Weights of a small spectrogram enhancement model: 9.12M parameters, log mel input.
Rows from block 9, named by matrix and row number. Each number is 128 + 24 x the weight over its row's rms, rounded and kept within 0 to 255. All counts start at 0. Numbers have three digits each. After the name is the row's rms in percent of the matrix's.
# proj: attention output (model.enc.2.3.attn.proj.weight, 256x256), inputs 128-255
proj.19 110:137113096109126155127119109091128171130158124114097106144095135121120118126139139114129140173129100131131133128124142124146141143092126133134122154124144156165178189146127126149122173079104127153144146078138145121158159107164068131110128115149127172112154122123131068105145115137174107114130125145131087117131113148172127106155143128132101133089126114086117133124180156089122167121159
proj.20 120:145123098150137104143126122103109186130155111122101138133161149128106120120095189146114087096128138108138072156100114097145166135095152117134139096127128103133168185134075119127148138131107131116105098097064113099135119111128109111105128146110147110160150147099079161122145121116128172096109105121102184161105132159121103116139100120154099127158155109132094137192135145122100111189094
proj.21 087:108096115178107163085135122115142143131136133091123152139156085107091118152099143131169169175123114185143120155098121125159125110114101107150105080171144106101092143103109145102123135155120093185144103160130149148135122161137171139150108144091083114150131153143145109152137138150140108141133121127124145107115110139121134121142101115149126092137158130139153106146127138146071126190133
proj.22 089:127096118134105123144100115131125146122126102117115166119129073099106125117138167124146153107117161087116121120132105127119097133115128116140095105102134169145150114112135137152132131117110131183147130102159139103134156084154120091122126097144092177079147133146163098162109147175144158113172147143128146143077115138177160169159094095133162073134158091120136126134109146126123095116104
proj.23 096:117098127147154189162118166166144146130142119126120110112082118136122135132133114076108111153198123127116142112134135107082099113080144127166129168115082119154122070111122127124138160090132160097098130142168106121161126121157161107111165143134137116140135169139117123106132110132089152104090122065108112107097167156092093105133128136100098143126095145101119087115107150115106124115140
proj.24 095:118130139115137116088187160109131179098120105158142133150129102132138146103138158140119124152139162123128151090098145120144154089136135136100129163090122112108119148123158149088135177144138135129119128110099104151111131090103111105105128150128125137146147145126131097144162104174143136165179128127128094143158089132168127132144149143128166117153135122102152116119132108118154112104158
proj.25 100:118083121125142152189100138120095141096139154124133105124105082158089135101143115170102176142125146142132120127136129116120142144124127116126112097162115098114128138108151153094142102104122137146142129094196124169100107111143123163116134154143136141164148154132189115128101111158095149115107124116120158133141143116137111125140105137062114139122107100107174114144121088142123130124147
proj.26 098:141134131138148133129116187141137156099130117132161149156110091149099150163133147121149158113158109159145127130091095139156158137106177142163128129144137090123116142105117116098121137106148135157119147139149116127098144147157124114155117153085085184084145155137148072144113149151135146175112119132143156124167154144076113109094135120127117117110125102140157156179111159156141117086137
proj.27 112:122107159103029112154158164093172184126107122122108162124157152133125136115176082146121160101136151099158116144151142140125150142107110098133128153128082079108137126082144154108161167151077094163143138138100137118127167097135122119117156130135127150111151104112140139152118126131146147096164134092118184087122124121166095115160147133099136134122102108123126146123115104126142141120204
proj.28 098:123126103064143186113126124130128100144142149109122155136127078131081129117131119103136160109115119126147137134121138119121135148078130133144121107146138127120143125101113109181124151096133125179119120096142183163136165126199125121092152112092100164112144141108125105155143138116128187130093136119142133082120125088171085141146166150135069104148132120143151108066135141104106114103175
proj.29 112:112139125123119157107148172145107117107152118122125103094130122122108113081161111120152136140159153145094089114128146126103102109069117132175138143106120153137137087139172107138145168135136115105154092121062120079143113174090117140155141129081145125120090128113139156131131105097113092134188149095129154127132096131142161105142102142118184088146167115117091091132127109140137136132154
proj.30 089:124147122141104109132123092133086095130144139131144076129136109103152114183114111141144152079144147118119113164100103132117172090118133173129152126118118107103131103143087146100155154134110092137135129156101136133137114159110188125129115127123112113143112168110135092133104109170129098109108109115103131112124145121112146135095116141132129138143101153121168081113096125112124098154132
proj.31 116:101132165135160111149131106109122185141125131113088161108068131128173098104133117075104150175136167140103127087070112118137143125132117092089130189090161179155114103142190095136141162112128127143152111102164114135117101117123093140113148106145114153122121098146113151141133112136108132143071145157140136083124158117121129134126170175078189106152082129106138107139094125115144131087184
proj.32 096:113121144094111137123110090155133116108103123123144120122127099185117112089117126083117129142157146108078127130144089114136120118203122159087127094138125124098119062109112172125136139186120125167122138099115146111131130148158159112149135119128130168114130144138133107138140127110105130177086078112113123151103116136104103093136118164133148141145188089135116086118116112154130129136109
proj.33 088:122119098141088146144142122137143139158125062159152136124135140138113138089125162115085159099118162103137131164132130124113153114141161094139136131132090137137109145137092084145155130132132126101125105120149162070138145165103131132058147119147128128098155144127128157128170070135184120095138120156135176145127089127129135122132093108127084100103086106137143135122129161104112107197135
proj.34 100:157113138153112138145136133154162131095134094141173132154158162130141109142097168150142075119098111104135114138116137123140144140153150116115127140107148205082113124102097122137106126113138117120139179135094101139116139133177194143171164114134143126117132126121133131110139109140115109154173065142075126163167156146145175107174139132122129104107104089102159140118094166145122117126104
proj.35 098:138166097170144128205136165128114132146134083153087124128158135129132096114102152093126138093135154098128199131132176152124141089126151132146183108143090051130138123095128135087102150108091096122169155098175113109125104139095132123125134131108113165102186125157125113151149133131128185121130126113147113120125165127132137121156095093121109156121142137116127146161151105108099107157099
proj.36 106:134113126130097128116143123144094137122152146131140133128125115126135141051095121168141157156096125098086149108114128136132112147132096098141083115156094158125143111114153123129151120117161108148149162145064124132134149135139117144113087142128127075140139140099178108110155190132165111161187162111142158135128134132129130140168113114163122145125146182141150151092090120099108115128119
proj.37 096:161142106092157081117110136145078118112120154132150118123117077161084114164148151152143124117136176108140116146112191152124120146143131127120129115158109131091100100132121121106121126146124117125130128137128129117134146092134117110112115155133139086099125140126097115153117108111129161128166100105131176166171129135124151100091098120180103117156147148163125139102137136157152102151111
proj.38 106:131147116107099102159132129119132146136176145147083130154103118160135129164153132130169142117100131130129126111150142142162152106159135139139132128136132136108144125141098140143147112116127115184114118097135123148125166085147140123123121121133071147146141156164123099125154166133155168135067106107104139123091120131142086139107164135115120068128127115128129071153140139148118097100118
proj.39 093:122157123077142115134130148117110115116144108186156096148135101097107144139103143131136107114111128119149110149152089162119181163130105122142113106145110098114107106124121120107140189107135169118139158166139113167121170126128134128134139175106087131148177144130133136114097151157102162116107122139149162120131173112136116167125129133115093150125108156139135110103117152130159079101155
proj.40 086:106095101139116123153148191119118139129092118147113099107147114157149124165138167153132099095144165131131099145136123148125138154127126144109125109166179121150130102145158124084120142125164127149139093121137090155160120169177063126111124137151135116151153108097145123107125142139164145093166133111112133126095077115143150172071129117167115130131120165124087134120167126103108164160091
proj.41 108:148133110129129094120149100142100106146111097149129125097117097130134122087139105126119176111118122136190109091113121124129102139118079131100143107114163130128157154144096135092146131135173126185084176152115149140131123086103140117140108175136124114143146096174192105154128083138131128130101153124119110089117104099119122105117120159093165125152099102128125112111138086137136145104119
proj.42 097:137107136173154099097125119120145140095075098163139134123164127113115115105135114139135155105115117132126123136145162134136094113158104073123123171127162161115101122160110149095128110135160120146172126107100111120113136145163137136144107133129130095146117085117126101098124151150102145158148118151155123127152145136136175104141128124116151137116155105132145132102131100133083149156095
proj.43 093:114133164086132142146079138082138128139091131139131142128118155148080112116122152147128131145137139126126164109147098112162144121115142115119114084127178136129117157145105145109148165141146125098113119123142128087135159143115100133132182154132099110100120135101129094134156056092151120101082121122115132099115091168133124106134136158150120113145150114128117117129146158120106138122088
proj.44 099:135186123113101127148142135115103097136126091114177101165098177098146137129120118104128145136144154126114111159147163129116080115143100111127112140172183145106107144114151084134127126151121091112101114176147138125134115151120118154128115122134132099166108159184118137076141122093098102121121079147102110112132086143139130142150167161112127153116085111120159116124116152129151101135120
proj.45 103:135090151105156119104119109165160116146162160113139168113126126126113160166119130099174117145142165117144172099137175165088110130132120117117134160072108151162092098128137161102150125159111135169130156119127105161103173075109154123122167131149135091139158127199168113126142139143121136129123110119127087132146174117117140132111132130117154130104083111128123124131134156117117152133176
proj.46 103:107142090166138102096119156150135137139146110105194110115138163167167115116092157125160092131095100100097140180158148164188094167125141121112122106155146174156131107131101104131126068097156105147180129148132140094126127108112079118098117178094146140096134151117115150128120168145181144143144167111117137119105110136105156127110128104137119091145119117108074157158178132143170119128102
proj.47 105:132156140101123169104134118134113135104146118115156133154142114112080144121130144166109115123098100111065135141104135095166157164080119169109151142179139100112151154129139149098117145132116138166156154120147127131122159087162144088142111128133107159098178136145123064129123114171149139137118141131135113100065118141131145137135165169091165123141107162143155095135131121134142150115143
proj.48 103:161098106141149134078123136119117132132151144121125129138122091133098147101158120141137117136107127142155134119088117144128152164128102131119123129144130094134133112096120080106194109095130132135159116100114107137147123156158121147127121118118150113121163118080144146115136104155121201117168144180121141139155160166164116095132139155165086118125103168134148123064125132110150130135147
proj.49 092:140160080144156121155146116120080137136156128160135154154115130110138151139099145173112115154133083144117185143148183138107108110146125124120126140115105102115096077165131132129130136137143113100118147119130105134124081137105155203102138161134113098173096132133161112090140061134122148167126123116139122133150132111120089164093148110142097129117135162113129092125120135119147136146121
proj.50 092:119172131132145111197127114068125130106088113175148133129125138118115090140128108173109129102110127115138122174137093121150134119129114109114160125152130076089181196159088118100119119089120106151146136103119160100126139133113114128137183169147108127117138137144105135133087141130135131131112121122129139090131153148105130125125115110135122083114116101139136120136153085169161109123148
proj.51 093:121143126073158104121125171134088108164166130176087149127135077140150156131125134109105100115161140144140111164118095107130172138132116131115121076131131094079170119103138178109154133117112153124152103110123147144113115103113114127102151161159145137097106151162128104155128135106106118121146138114140122101133100107128129153089130125081137097153121134129123125152104091134150094163161
proj.52 098:131114125107090129104115141128110143131116114143173119102106146151144133141084134093137166090162126151100141153138114106125149115119129131140117138107094110068116161129109176107166149169129084171108128158120112136122096081123113082083112133101142101094167105104101119141125098130146105129113100149146126149116121141151113103100151193122115128178136149143132134152161136167187108151121
proj.53 098:122088075134095071085153151125144096097154125117143120147087121120085130148116167108143133111172137123125115174136149170147158146132120152132100126157079141101106135113175138148142140155115126104113152154123118167132163092178136091132147132123140147139156127130088093124109118118131143117170109158121103151151177134102146112183108147142192131106137148145130137151152122101067161133093
proj.54 099:169125087132152136138133136128109074141131151167150121102097109136068114132101134137136118115164108120142140122156138156175128115108124129132120180137143144163181086137146165100140129105139095093120125154135119133133147123137141100154140141082104087137084169100153127156156104108111122155136083133143091148099126141100145131118113113068112097130127140113122110155127171135101104082145
proj.55 120:129108147136100119148153149157148121113105141144149148162121162162189125132120094136146105126137132141117130157163159129097128104142160142096120138118120139137155098148143142175106158100106144171122119134136126145116136153151119139159143136129103155129126166150122100149140156148106096153095109142178119128130141130134116136129120114102165146103117094119097145080099167062122213075168
proj.56 100:140127151146140112178124173133113117136139130143160093142097162137131140136107115154125105126121127134170111144116155154109143104137126111150115117090099138117103013164162109131129069119104151108119080109133099117173107133116132105144141103114145164115140151114140161135136080111157124121147161119154126112160141123134136141130132090124112150125091136140126130088108160108114146110162
proj.57 091:121120129093139137136115122121145103135148135130110147093074140151123153117125117103137171111096118114104150145104158145135126133121108115122142177144123149140111134139157084143140164113090149127146090137154116094132137124134125122091145113132129132131131105133117174164138130121127148140132119177109093130129176147133136100131148128137111156082149142120176142122143132124154133135128
proj.58 104:094097138155103157160156133137123146066137088135170129140090144114142132137142148126128115139137105090133155141106135150134143152118146114126132163163068183166101155107142133146165131131123107137073128154116145171138123102114096132139115142109142114156101139154163152133158139105126102145152115126152113157118107066119164105136152129121148132150161163105120124121106114125150137143142
proj.59 104:116111102147136109088090115159085146109132106107104100116118102147148159076114113128127134136094120150179127100125084144145155129156159122153127119128155144126144112112116108152097110092118167107118107179174152097158100074125137123133118148090129123130119137123099182114127117089143113112099140090139096105160097137158109113078120160126104106097109103150130144113105118179173172103124
proj.60 097:121108123107176155111128123127129104129137145113161140146142105128145111144124146128125119134136103136084121096121101127181122084114141191088149151093129122107091090142134116121084141174129099150125111145115156080112160116117104137109125110099124115124133100089144136165120134138125107132130166132138110122107104168148167124124136144122111136129157172140104140145115154091139129143139
proj.61 099:092141121133071171135113084139131126117111134128125154141165104136117102104142142134150122105094125128130117101152136088138148168107089118155124139131151111128117124137124140162127156109098161134116147113161154168122115127140109153138165155142065120131106160157162100117111127131167115113125107090116132130114032113147112161103095134135151118144128127122085144148163139143128128126105
proj.62 100:112169138121149129100156114143147149144172134111122142134143163151119084152151097117078117137151102108106180107169125145115111111129064120103149127114135123078127116069065109129102099151124110113095125114119142119106122173131136102183174084134163137161129113122136140128126178149114132113122143128098138137136128144100125100098151093101151123109118093105137094108128135158173144095140
proj.63 094:120164130133134153081141116155123136124148149100125116114132140091128146079139127131133112102104126133124103116121102117153081132130103108124160112147134149120144154144149104110097162111104127144166117168105108138083159125150150117113135137130140175145136135122123126172101131149130117120107160134086147133125112169177072138165134102122107142110109104141143155152071171116110172146149
proj.64 105:141143133160135133127116105078107153159180121143106089114124136124149111139073103136147143146091132122107201094089080165116178094095183130123115148103104138163142138127156124083122149064099116099148128103119117125097124097114178127118118134188124105133147119130151146165110129141097154133128148123148138123070144138106105097135114126169120122135144177088101119114085100148137113150133
proj.65 124:114130146103150121070112152127121133150175140093128121132109137143126117101138105106133100117119112096075128130128138138170136122101104096130130139137150145145134133131107139138134133104130116135099101130155148131111115103147129155101087116087122114156101116119146165153117119117105109145132140107112075107127111168144140116147161112129086132122115099092085154118133124108157119096123
proj.66 112:142164185058134129146140094090177100100131119118129135162152196115140145170110149122117086124097128156131119142111159110134118079055118132134162144116155109135136118153176103117122137157149119128127126078142144103144130177105094140152133169126116110123138152106146139174112093136105153105125091128101081127138137151173095148143138093136101151126109141137118106157152153089103137135118
proj.67 106:132065105143189132143141125130153132148085100131152090136173144141122148160147163137145071096147122160133123078146143144112145115099071115159175153155060146122130097150125122133109120103089150135165119120097093120096164122120134124148143128137146129109168135113135167146109122156122155125159127144122128166173141154091149090108105145155101136118083122140156136124150146152130118102086
proj.68 108:104129112123135152100146097136098128140136123150141107079106118151092135181119089069132103106120119118090144128107146108146133079180084167124133161103137135106117122126110107174150130163109107179131139127110151113134143117127119116124109163122141140123118143145121143174125127087114158121131160111120143097133115142122151137108118118151175122150161147134127121124164135101159069149156
proj.69 086:129095117147099117162141136097115126153129083152095121128106119123127169147123137149120157140144110108117118150123077126135101124139183169113090150177129123146170152126132137103140145114116104177136154092128134105087120144147108147119088145098109088100123108093138119152114147086143153132093137147095154125105078192156160116092128114143107122128116141102110106100140128147105104115125
proj.70 092:142083173119175133085168107133128148124146121091121123126105124147108152123126112166121168132147155099149114118100119104113095158140125154141170186118187149168131132150154115154116131151168133144137129105110125142142103128137145142105127116120127119148144135080152082140126131109130158110140098145097087133147152183113133105131137112120103154113134149105134132126113147162107109140117
proj.71 099:090137147094157166124133107159168093127137147099172116111121143121164151155107118127147096127114139132149155154156151142138133146135118076127112156142108118160114130119149130120182102171158110112130130124113143126094166141121114115135155155069116110145129123116079146129111140140070154150120115160088112162127126161147124099121128152119082138134096117217181137129151161149113166078122
proj.72 092:134097097118172135134125123143093102089113132093163136139146119129144109144073160114145113116148137125092118129148158093134138095094178129137123134094144087123120119096098149063085157128083150145091131131106128109090126117131166110136149136134143141119154112124146144136149154120127122096149148114160135121091154113147165184188144122109134144126117142114125093149111120130098089132119
proj.73 102:119161085096146101107121130143106159149166124142134133112153113113081130138147123073108129097167147141173126117133176145128128118144136103132185184164145153139148126101106113160132107102091105136126145104101150156124134113117120103133132118141119151162121124163144113160126161134156127109175127142106095126126097104123118129102110097146111117101168131144117160168131153127137123175108
proj.74 094:158114096138156142134095123146122126099129111122153169113153138132106140116111119114159154133115133149139152111174113130106124118075159148131090137086160114111157109170112139154136161127125159129124100130128120121120097113102145136121071142139169078142115135099142141141159143144111096122173123166107140114109105136130178119149142128148100103157131106076161098149134086154116123147134
proj.75 097:174048146125160116119130152145154105148148136146102073108095181144152088113114116149107143100132146133111142113195169142145156078140116122135152130125146164113133103150111118135127167121123126128145059136144159125090102128136113111080092113118140154102139127139138118085130156127117086097132165112133097106140153112138111176150145115149167127100149166121092155123118100100152073186112
proj.76 104:130132152136068142141116128147131125088100115096156117141098159097147113156121126089112121116168137146150087153174134140110144124183148122126129098151142155110112122102130124137124118174134115126145137159160148138116130123129124141137117163117123119149125163108149137099142134143120126131128115110116144124131136143113108114113131137140086134131101110131159175146176122196126123155149
proj.77 113:152149100090134164123146090091118176143187148161120147124111108157102105129133139114147131114131145102136098142125141096113158109127129101124082134096124077126134123138149129115105121107089161137101103104086165122130176112149156106099102161120124091175122142132090144146131158131076154136112136142083140129123186136097099107133127162143121137132131136122159142142104129116127117170140
proj.78 095:147137152121132144162097123127109142151121133123123147126147123116104115108111094109102135106118122120109115167159134164137115109158159123128092146142153173174155160094132116146109131124124120135102154116114172158131132111101108151141139139108127159105093103170131133164143128126134152099093130151111116081124116119155106131101110174102108130146120122162106138127150170102086137148073
proj.79 097:095161139144108107097159125161139110090101124091152127141138100124138131099092145113128135133102143176122141103170116141123102120088163117102149120138120113157145088157174140158155139104109172105157136143074104103100112135108107145138161140150120140157109137107156169136172133148116151126178104104137114152148151139143147102115127119124123149126129075150169158130124114142133139115152
proj.80 100:129117144191126146142125079166134129178146161110156131107122093105113131086128142127174130143126115166213141135165112143142137140129119127118138160058141131168175134124141136093099092126203148151101128089125139101142169127146176149139140111152130125144139114131162093137125115159122163120158098129146136161128134124153129108155195132107166158130139111104165119135100136142145132123092
proj.81 092:121143084133115122115112124151109147127151105102127154123124114128079090132143158111116114122158131092124164115091139116139120109107150134116123113141102102115156134110108129129127131138105125152164079098147104139131100183071144097112143126112136091073086119133103155170135078109101135143121104116085101121124137150152102135147115154142172133122137169108131141129119084117121089167124
proj.82 117:115134114147088075101124147131083116132113109104151122102180143131144134131095131137123069103183147130144111131102123161151096129130172163146120166162107136128118126143126120152137137140113116213159115099104119110119130122146140143152151131124126144149136103130127135166114129121115160132084081133124145124124123103138102087121118150104157130159119093138155128127177154126089151112125
proj.83 094:103163168174130125143136121113141166108104163114122129114109128138115128107175118177127137168059121184125131110138092127155126093146133139104116139116170095146116124135129094148079087134106143173134126117118103131106134138147140134129106121087128128147123105157121112127162114139145140110161097160057113107153126148111147137156135095131123147091155126157138122112119166129094116184144
proj.84 105:140155141048131151152150132113138126120130093115153093079077099060120166148136101146135182145155127156149106109147144131110119125136140169148127127139134133114130092133125121123106129144107153159104164148161117099123125060130100185135073139091112117169077123137128130133135134060117107095133095146089126120117103152139099172125162138156110140127123142124144127096130150097137124125161
proj.85 091:120120152120148134141140167123177149138150164124128134187107165134092120137131111111119134140098149122125097178131154137147184137106155161171139110166159102127141110126103158074148131166128130142171155107125121153110176107139123126160136193153119162162090126143131092139130154191130169095109108143123158138137132122100139124143164134117129139136143125121110156128110153139122132180092
proj.86 097:154124047164114132119081139155104128108141102110147117129142105099134149157112171120164144136114094122099166102154087142137141137088173142135155154105115158137108116104144122141124154155151118127136149139156144099166095157127123155094115104099080100134146128160129146121158094136112143145141148107123130112144111136136130149146122113139148131114136145127155114123167110136135093176098
proj.87 114:134113162131154112140169161154157127118107115104131145118143101154144118145129137111108115120146159098133158107114145124159129100143169142083140110163106162129100115115095140157165137149116112139135093121119101148085134116162120091107099124114148144162152161095135079151131124138141158100171059099088141147154142094113151154112129112085162144106168125130157099140137095162129102123154
proj.88 091:158106085133098112135115123103113117120144120119141100120120126106133115137175135159119200159133122142153132117127152142147114129114160118085144106147161123126147168127166126135114139107101116137127114109116106138121107103121083099114136135180128143113140093092127126080130082144135147124104137107135166132151108169136135147109146115157043135143126110157106110103163156104134105102149
proj.89 092:152168129108177075128126127080154118147143137158150140132116143134128142110126125097138133118140095146104125098137185168113102108135093121130143136177144174081123169152125128134094105150162099160138089105128127118094144064137107129136106095131131180127146087104145112145105114163134167142147103159128129130185167176119096144156119161161096162094142123120159160082129154103108138139101
proj.90 090:142111118119106116149117147144125107146160153093135128115124107122144180097143127092125124147103127095134113107152132146091167119123122137120134152128153130126158126126123163080115125126119129158131091111153138147134128133136092125085141103123181182101147133124176139159121099081178134082152189181107094130084154148152107157158146118164153089102158175074117155120184163085124139117125
proj.91 101:129161133110136134101116135150131153084100125087176106110173129128084140134160121128154101103140136132140114117165118133113140096137096097159171115185160144114130119128130101100132115135153097137119141123123114127110157112100136140103065143113098071160126119104178140117117140078150151121168134116132080109121150131089136167145130136150129159128131146149138102123112105158150085104133
proj.92 105:126132147115133088114125118118099118130130108110126145162125137118153144157094126103137124089114114161165109187108139131141148153130125152132126124131109156124117142139118126097101099118145112187153173145102154137137141134166147109138115156111092115136155141133116095136152151144138160119169113157126126133129152102097117135165163170109130143110074118102122148104104129083095176128125
proj.93 096:159155085124156175159125166150100128118123115151185098101136142096097079134108144134142138116178128100128143178152119135153102133149126139135098156084115185145142119152178156164118123156148160123148097099127096103088149083130137099134151112147137140109159118120138126095121097112129141084104088155084133137151135159104105122116147102153104156158116151159097114131141125141153093173133
proj.94 126:130149178129143125130127115093124174116128110125083155130103128105128113110063094131088180180144163136150103119119127152132144146140144119131148184105101085142147131105138121099098111118091160144121129160110125115130158138111164125114175141136126200128099130163127122128141118130140129126086133083113087083138132108138122131077103137123124162171123136113097117149097129137181116144129
proj.95 112:148083120121127115133091141132128078117117139131160147132100135128163130142092165114141121173176129170130108107144130154133097141156138131089118099109153090163102132146126116086098101128103115156108125131143138101090165100161133094093111124094177127139164150095111116120111148121141124085089156120123118140110164145202102073136167184158115152123129126151107125150129104113087153141102
proj.96 089:108133172146132140126140121126129120134106156113127188083160136126121132138116159137162086120141099098136128163116093116142150136075129117153085080152144119146173128162092115111129162126123157147158149105142128120108187111148170140104099144117116106147138127126132101119117119157081153136124177160143095123146147113137147140090149117124141102158085162122165121130104108142144147085122
proj.97 108:116134123154119108141115132145125127116125157122134128143124130139113150158094194104134064122155127143125143113099136118116136100105120117150144177135095141154127083131164141134124125119119095146152125115124104147112137114148173140113124140145142071136155151111167138118122107132124128096173071135078141164135148111135137090153158105097120155119144110149178120161146150183087138099089
proj.98 095:127147090128141087101137145129144143125108158123116117131136121140136128068111157134122144168081115121124165100105139123141155138162131121104129110119133125109111144102153107158141145103129126124129098099110146113157132117103158080156130110153147094104123126078125189128109121139089070114152115151129104139168124146125103160145151095184117123115125123128128174097136088124138115121146
proj.99 103:153142115079146166190137122116142172121120101129142122111096105120136133145092129133136139111173180075090101145124143131129158123175134139141101111113137113145101129084142162096128133115090146121161142128150115126119145091132111110102149176094111127100184145150122096130154160187134167147135156083122133117129149157103144093134147171090074127189078079138135125087138136141144128122168
proj.100 092:134120090147088105113129119090113127161142117107029125127165107109101137050172088138089141122129102167112133109107108159146128124101106132118119130115123183128121082128169144128127144062090157128166163147084133123119135120143132174119101119129162118100116089098148181144123121085143101124166117089148096102143094104091119143122121112136143076143150137137113155150139080142124149138164
proj.101 096:115142164131134125148126155093113181120116123165123128121163098112104123095130162127103151138108135134168116109155156158179106129158085144129145124127148168112139111148164128161122182115105118129081159124140139117071132153118149180095115119114124113175151105161176154144130134107111137119178129125131121168125138100124153133093143163086157153152151139128138122165163140161130162146160
proj.102 090:143129135124153147130134144114130131151129150151100107120119091123097128152126137136131155163068113106085149069116155173123110115121083097141107119137153163116134120146145125136137134109156120123073091107123114125118112136144135167176107105154158094142108111124149184144082135084139114106165147154124179130106082152159150167149126156169170108158108109156131140119129127164101153114109
proj.103 104:126129138127111114098153134153138132147143144139151149124093152109177128138083110105121068136106114128108106168145140155139135130128115137133108139143185133114153156137113124136155113138147120130128109122155167162124145067104126097119070152105173117145118129100138127130121093125122125136109157126119091093132157136139178166083157146145132120096092145124132156113129164103156131122148
proj.104 091:118108133118123107080098079142116127130094111119106130115150084113138107132124151108127136145089121160121153110095117133095127134149109124137133111106153132150135156118178128127105147098138132131112107122133125128102158062141154126103089130175144149132178131122137148127118097123133157134167152115161066131146153132098131130126112121155095118079153152090124094146186140118121094139159
proj.105 097:141108131140100158160152147115128143106135122147090147099133129143130076093147082135139163171144139138152125141155124127072123130137142150187131126124087132134097129103089112148138140122143129132116125122128128104130145143118126140175146172139118110157123132135147123142114108142132079090111107105154130129156125135112139109143125177150109140131136126166121118088092103122129109127093
proj.106 091:129123139143115132170123201140099125094153114146117136134155159121151100095139138109123105084145142160148084107133097113152168102138160134150158115147128150098143131127108111127127148125128151150144123099101110149168158137102104134141131112122131101098127117145125121115126110131116126156147135146156136154174115118167145116110130131090158140144138094147102161129104119100153145080152
proj.107 092:104137150103131107089157103087133136094154112149137118142131163142162113104097134119117114132104091157130149131143073120145109135198100131107113160154124153103161128110084127166092119137141093156156145117164168095142131122147102175116147159149107175120113097117116135100164151140128131106144118156093121098072143101154114151162184109096133126123124119094120120114110160098093118104140
proj.108 091:099160120120174156176110151128156122100123120132132115176149103133108160156155150126122122124142124125086123117092101148065161102105122148130129116146090105135093170140136123102136162098156118133135125154135127166116137086147136140125111135128176099164166126093146144111097128152122169113120145138124131156146169112102120129115148148131092148153111153153120145118137166069108087110094
proj.109 098:085130152112119157116145156138128131124113111118121150138145119156105122116123172111097144123140167131113170119124136140138161113145148110112179117098120114159148075137125050155143133120105160103104110109148111086139122152159107143168146126109078153098141118138101116140118113119123174124060118077101097118154121122168098120114117149123110102126148113128105125152118103134128135114141
proj.110 095:125104133204090101180134139132124130106099098189143110126110126126109082094136145156089155105105088128132149099091128124114134129151148156131129154140118134068127123122121119130143089165146128120085107116147143160127112116097136178156147147140142117133076130155157127104134101134130148144140135159118128086162107141166148156129172128110109134144088176124122143104129189126118137139142
proj.111 098:133107199125107153146142122092185145153140177126135140115070163122084135144140113105137135167119128134128143124098135166152098134131130129122119140112104135155127138121161075139112088138135149130111110155157143134124111104105136133115094139088157125140143148130152178118113120101109141152038142128187150115138111131135129108102158119121137129149118106145122162083155142134146136114159
proj.112 097:133113089131119124048069145153060129209123087132131082166125109141094127091143146073135120103139114124169157129139132120106140102153105120136107130130140080149160130146080143137141091094103094177125106100125123153117090166116121154130101135134133115119082151174125114140152140105118110099110138070150112119126109172142138159124128121148126094103138106107084141095137116118144101132157
proj.113 103:121135150118131154132125088131134164118096134129140129155130154127103110164141190119146095117134121149111134113112140113168148108122117115140112156139116112129128136155115153148115147120132107126135092082101162090158140154107088137148101160118111160142124156087133135151074130148096151129118131150146185130098169098069129104119125129116131111148132103113133110149091135146130093074089
proj.114 096:126147076147094123126097131114123139134110101145209134117152109104125128141121152122136107127123104123136134135121126117100102108151116089126119138118130124101128144104161142137127158173171112111122124153114131134107127094122160124145112163118122117134121161102135116114102197148111145186108130094115139076123106122088128140098097147109126115135112107096152100086134069133164107164145
proj.115 109:103157135135151109112127125094113187144106146170136140114144097140078143101143173164123138113143124081153114135132139105127175102175091132126114122109106109102134142136100106140141121095124176104121085114159151088117144060152127131117169122115147136103147111129140146127115139142116113155142105107137128103195142119105118126036134114151126164104128127132130133115128159094126140138119
proj.116 098:116119121098167125150133126112125138158151133133123121122096114146105112181106128137135120138143121175166128103094142096116061135097111121111134136174145134158062127133117126144111093113149084105117115121125140155142119135125133104113115148137120082103147138144172130127130123124100135141097092140109155127149164135144093148114097134119159131104090104187121182097114140148147111124102
proj.117 096:152144123119111119159110128109128138118172157158126081141114115135094113156098175118150151120123123155113113148132131103129105100112139129115166178118156175144161152104178097178108137102144099139127149128103143127124152110127121196148111141114155062158135132107158131130135133136113145110117142112127109150110168148131098124137125133156071157104114138123133105167154121107085109183145
proj.118 099:131089099154101119103111151169113136108108090128166088119148133084146144136124103141145145121153123155108113105126161145104118104098124135152138134146159163071136123171135101116143125157131146136153119116140132107148105121112148120135133166167104116106114121096136106139117147158138146187136149110144115130202123121092162137127095113118085165137096126111108118116117112144141115127144
proj.119 099:092109147168103137081076115157108172129138091110123157108124136126101124089117160100133113118134098118130122139135123130089113108153078127113154159130122136110143087081143111179133118129133078148110116121133143108143148169140135168129181136134121098149123148141147121149147129095105139064147143130130122091127120114142165110147110120145081155104122116150102128137152144109146123132083
proj.120 108:121122090151139137126092128141109150101161122082104097126135120188131148131166097122112100127142120100129166113087136110127158108099114137121125158094124083121147148139124160100135142129129169147122129083171107167153105143141143106144150110133080157150145126174104132099161145134149191098107137121120113131099091114175091113136084109100159122097124119104095141156098112115107147069156
proj.121 088:125124129116171135085112124109117144144132123125118148096130161167093116120163101146083150120115123115127133093143146136114163146121099107128119117122128164127137133121161145107079136144164117167119086120139123183115139124136156130124130102171115125141106172151187123116089150137127124122150183151157104141131106166159120129115106125134128109106129127138114123143094099135192124111142
proj.122 092:105116107119159178128106116113122130128131117130125153132131122113106163122106108120100130169086088121140168102109143129099136146143094135156090122096107186164107124088110145121149131117102107127156117143126146126149135136064119094103109133121135088108144139134143154143118108134170144154162095092143138168122152118127129105110121113148103126085123125141111100098100128113155125062123
proj.123 094:141122099156089134181125140093085129096139143123120139117126125139104133166125126117133172168169146130108122120138115107093110103140133110121103157136116100190090139163154149142150157121153136114081128096145131064117122157125115155109102125139139149148129114088132173130157136109159121102170104103131160122122108125131177123152124127109104093129143140126111104140172147107100072134083
proj.124 096:115175148105105166183176122145095159122118133122142113159136122126120144145121132167123148111100138105142128159094181137130120122120121129126165219139068091135110095140155132128101127119106109142110119126117162144150085130095129144090130125111117129158110127096102152152145109095143130142099096093143134114166133105110096142129107170153103132126152120132147137120093180079124143097151